{"downsampling_factor": 8, "encoder_dropout": 0.1, "eps": 1e-08, "lr_schedule": "wsd_sqrt"}
Rows from block 8 of the encoder of a small spectrogram autoencoder, named by matrix and row number. Rows with one number belong to one channel. Each number is 128 + 32 x the weight over its row's rms, rounded and kept within 0 to 255. All counts start at 0. Numbers have three digits each.
After each channel's rows are labels from the 100 clips, of 14976, where the channel reaches its highest value: "strongest on" is what is common among them. Only what is clearly more common there than usual is listed. The data: notes from a synthesiser with random patches.
# convs1: 3x3 conv (encoder.blocks.8.convs.1.weight, 128x128x3x3, each kernel summed), inputs 0-127
# convs2: expand pointwise conv (encoder.blocks.8.convs.2.weight, 512x128x1x1, transposed), outputs 0-102

convs1.102:111115103106208079102159179127145163134146067138160148109122114137151061137143132162169086145175127157151125110086106082188150103095181146182157170131179160112095140121130164124097172133118143119123146096119124170153070123133180109191073132101139092147145091181132135125144112130151117099166134093056065102101104136168191156145129072164128104087099123155108175143175104071100155137141
convs2.102:151109110180131104187134111110090153166103084136110142121129127122106173193165127114121117068138115145118137162138169163152104097089103135117098045140125104057102137136121152065113157129123123199118107097135106069074152160122111123135120113069126115164087115181130137132113155160066123104087209066169114134166
strongest on: pad

convs1.28:138119132120083127135109103124167175127168132118088120151121158128111142093186097101133148074136133152124140096139153134123112134061132135171193165162094136141114107193130168154117122136127118125187117164075162135116134110080083108169165190122101128081138112170095157152084143133172132124196096202162090154155112187118056089038104113091084104121183147113084081153126074157130147129112
convs2.28:129134067221147094128112158149103114183148144130146102077076104160148079129135072132174107084128088133195071131148158109086173201084137094127146119154187069120077115111160118131135174172064124159072133083086116156122118124109182177169115150196122133147174121096102116100126153133174123107141101113115228132137
strongest on: tremolo; bass register

convs1.37:154120164067116186165095124162145144148088141147126035091112159110165142086128173117150115104108142112087172178120092082113113172142120136072081154108144164128058175100129121164093158147131090138136178113070188128081195089108118146134102109156110098091169126151186134135106099096144124094123156133124094112129094161102064122109151121169125122110108138113091165152150021112125155117150
convs2.37:092113126136138123108151093101129107146126091128132110155162159128088138136155080099103171147150169097123113134133145193048060120160099151126169082119105090151110100159147179116187112144086147138125141143165160134141071141166076116060130145128115126130153149195150096016096126114175099088113096176096179122150
strongest on: pluck

convs1.87:127115135135150098096117135147114112129072107117112157131151150124207138083053123153128109115108084126152171113123122153086108090180209130125116048113118098093082176087139211140108126074169120188121129107087133159141120186096165143077063145120129063067167174149104169119178125110197118137137145137102093140122142093124071140149132096094101146160127148141128156138171145132153087125112
convs2.87:135154069090109128168127116104131126139160128139165117078102118138091131079097084144055098141094135127141109123109117049147072140137140155098128137171122159127159104195155122120145076197107126136111131197154189111107103136074136139105142178120158140103117112130161152135140125167115137120122098075153122161188
strongest on: pitch class: E; pitch class: G#

convs1.80:115125095181201121065077134151151148102131124177143105179106141137160143098115154107177083097123160085104116132128183144109113112147115118144164176193182059125161158069113113113091124159178150142092147140152108132106164099144099149134105128088113120148177092148137115139220181095145176132168082131105112108107074131138155139141175109142090164192156100095148090138148091177173101123085
convs2.80:158139149119096143105091110136114145119106109112130138143107120125166097120104083120116165169149134156141118168143138081153123142076122127157076165109129114140163051078149109097139090089112127126101163119114174089154171065137123096186141255122113205115153154075154166095123141103088151162147086167106151137109
strongest on: pluck

convs1.103:146135111074201116149144107129136059102102138186109134136138135095102084163126136078142103168073118109181120128138121097070102070131143131112124172123145157130131169157101075127100093098128143168127179105131082111082154108161142138095166138158127081095138095125095151079095138153098092107086118151109176131131110084200083150065108121162077086159201144182126127125160068121092098112184
convs2.103:116207179135139115186099147137152159086085104119151085075097132139082084106191064156129118115171150105158135134113104128079094145093156115129104101093126102169089081122168112088159141153141137137129101122126139130173148115134135186175110146122162100147125132145145206142102138134077135194146142097129166130117
strongest on: low-pass

convs1.3:116055191156148099122167144102140107131102148108158123140136059102117096042181138116125082111121138187092138088145171166101166131069153134168192114177150123155106163146124088131088085131139121115128111124119127122078198123144115073144137098134125115134115164110177083078097142074140115102092105138103132169094133132039112108146207124115124110134142160162184107175100110161127165130163
convs2.3:134097158180096179075112099117122122125134150121132103130106083151119112117133176098132129139094123138100134047079150162184106144121100140111135075053135147112094081181130194091111130136190149109120149160168102159108108067146109082122141164075112200123128136092129079111115109064141077094176121074154104124110
strongest on: pluck

convs1.7:108130122169103094137112117146134156111136162171181125145115065061113101090106119099144122110080110121102157088120145100087082123092024115088138061111097080142061108155121147112174101106134103166155147049127123109107063101116084118097127175096134063150148044080127163117136139134122182143130072089131134157063136151129108104071141129122113111117120117101174083144123134105143109107148
convs2.7:128139079101154097127126179086091137103098208123097097078137107122131065141162125146099116159133114153141135129179105111137094137148125138066133166103127104136093139172114113141112169140119157180114113150155140109116110087134086098130165169122073124179102255142147179157146124100119138098164178186124118159077
strongest on: pluck

convs1.120:142129155172166188153123130109084182157131093149118124135164067107140198139132126126176138162108146113109118131136159106090088169110138102103157159068167083133116044143153184119120139156131064060135173114139140139107108126155136144130127222086114123055084103148158145106204084118108112073174155164147169108153161116150115106176147178144089096164106142135107103123153110091118154114136
convs2.120:117137107183127117105120158176150117098133103175111091168120147143134099087118123153111173123137095081121101103122112155042185133078111169095133101143137119177162152181116140088123109110144134099117096139112087057076143169112110102122088134138098166087112101138141164155153131141206136079125123137170190155122
strongest on: echo; high-pass; resonance

convs1.31:189107157103060136148111079120074131166157121113099154130128120151154108120146079091137177134152141167106098137113073108087176106158120187077124156148082183109070107091144120131128088142106159149154152135132150072138104108093090141055147114164169111132113149098066138117108120089104151112128105079163140142132161099099213088146165109100169113127125071128175207177157089153159152101113
convs2.31:097134095137111102130193075137087126113145165197164138099091115180189091138157100170138100065134137172103088092135087092153048129103114134100135134150119176135123118098124124113158137130102124084158089134096107111092124153141105119072152144123109078103090121118154154113110120164041149092084072149090149070151
strongest on: echo; swell; triangle

convs1.23:148143114201252133117120109126079137160165091115113133136154133093139103133159115089166107172085192087143141154150113113143110152091111139183144116180151143102146125170165146152052205111128125110110138140098129123121136138128101227111146137132112123106134118104187123121160160081109092101126178132115154121139141092140136103128113122164116104118175136118138254140127078091127112104147
convs2.23:127240138191107151125127081149124114172126146237149122128122146134134104090146138177113138128105132112130151086147116147128135089168120119149172140122144083166105165140178091187123119107140100145135068118085122111107065162135076129123129085082133065158097100141165108088102109158028167178162116156147129161140
strongest on: swell

convs1.116:079109156107141126178135150149096168137135136081155106121124132124129140110175108059115135101083114108132180176174115137101049132102153117036169157101051066147096139138169194173168082109165150123125084094102137136044106145170139117114113176088119109147121077144112132157103135106189137130098163157129112142128142159080130106136135133133161140176160135102154053124184111139083142122143
convs2.116:071136083140124144122114153109147159078120153206117069101136109106121144138140104090131177114124145118096137084128083105062064137156132092105193153120139144144120102121163105149104159173129098147105163126076048186104125109111094105115159099121092131091153114175133062114117109148125114128142142105138062159095
strongest on: tremolo

convs1.44:123133133103144112160124097133148100102133112149092085126161110107117116094112117035123128137183131088123142108102071142086160150026087101115074172153080085102116086150136161089130154173151150134119175130108114145130109123127079137104152111118141154105170147071096151137103136085134096116166137084177094126154113099168128149038076117160076114158188125127131121112079038156113133073138
convs2.44:116135104104179141199141134132173110147110165066118141128111115115115098159117097111093108104137136136147116188132156084196149105061119138135124061095133141163133167149130158115095100113075124067133135122133135089146090127177100128151145204168153116179168117125113107150120122087062112142128149121132114130146
strongest on: vibrato; pitch class: A#

convs1.47:123121122098084139161106107119100122169085135189170100122146101104128164103161159127170108140103109125111124117072150127153100110162168128215134081155083088137167180151142096130208087133117133098108139075148156147059144129188125111174127139149099105168182102131152118139109156162159189112152207084096166067109116120178060103079096100121085167108105122094135150134162138093127135097105
convs2.47:129124108159062169200087095144103150215138107180140137100156152106046087096118132089139147119111112146162129101145105124109122084125162130116133131134111117152125075099139132144147143088127145080134133112173141135059185178121124151093171163122137143146131127146112179114083167139166062122132129210133182116169
strongest on: tremolo

convs1.59:134125149168180109121126169114084134088158091122117097087113147082128123120180122137115157133151162112098169128116131154077095134166136131122150079116186089134094135158171147123137145125113151220118151065107123116134116152196089109130101140146096189182096056108142091137085092047186166089095137122135192143119083129133108119103142138088117096112140126128163165173189135108048179148126
convs2.59:087184123058152147099063135127156130184139089176119107101109068101152095123076081122162139091091124101165129148172118127140080076143119120106110099180129120153135096139115135157118125130071112155123133075148124144171100116125097162138147160145157172131171119114163172103126136128135045092079129136155054178104
strongest on: tremolo

convs1.51:159159132123088105169141169168150085115081132149048158120102113078149169089098110051108113143090117081099131135118174110143094161102115114133088078162120142133156118178140038139133084133191117108156131099163157148090118068167058139113084125130154103116092164066146108145108122149100113178129058159161132099156103164156150121096191129176096135134120130104153191151155118144161119123145
convs2.51:110170092173155098099163144120111169055100176120124095160135146145186135152124137119090156090223127147117107083110106106190142123142142110120134127165131121150157105141128135169147101167089136140142105115143103166136160097147131093090099073084116179101135148095135167125067128129107082100100117120129115100092
strongest on: echo; swell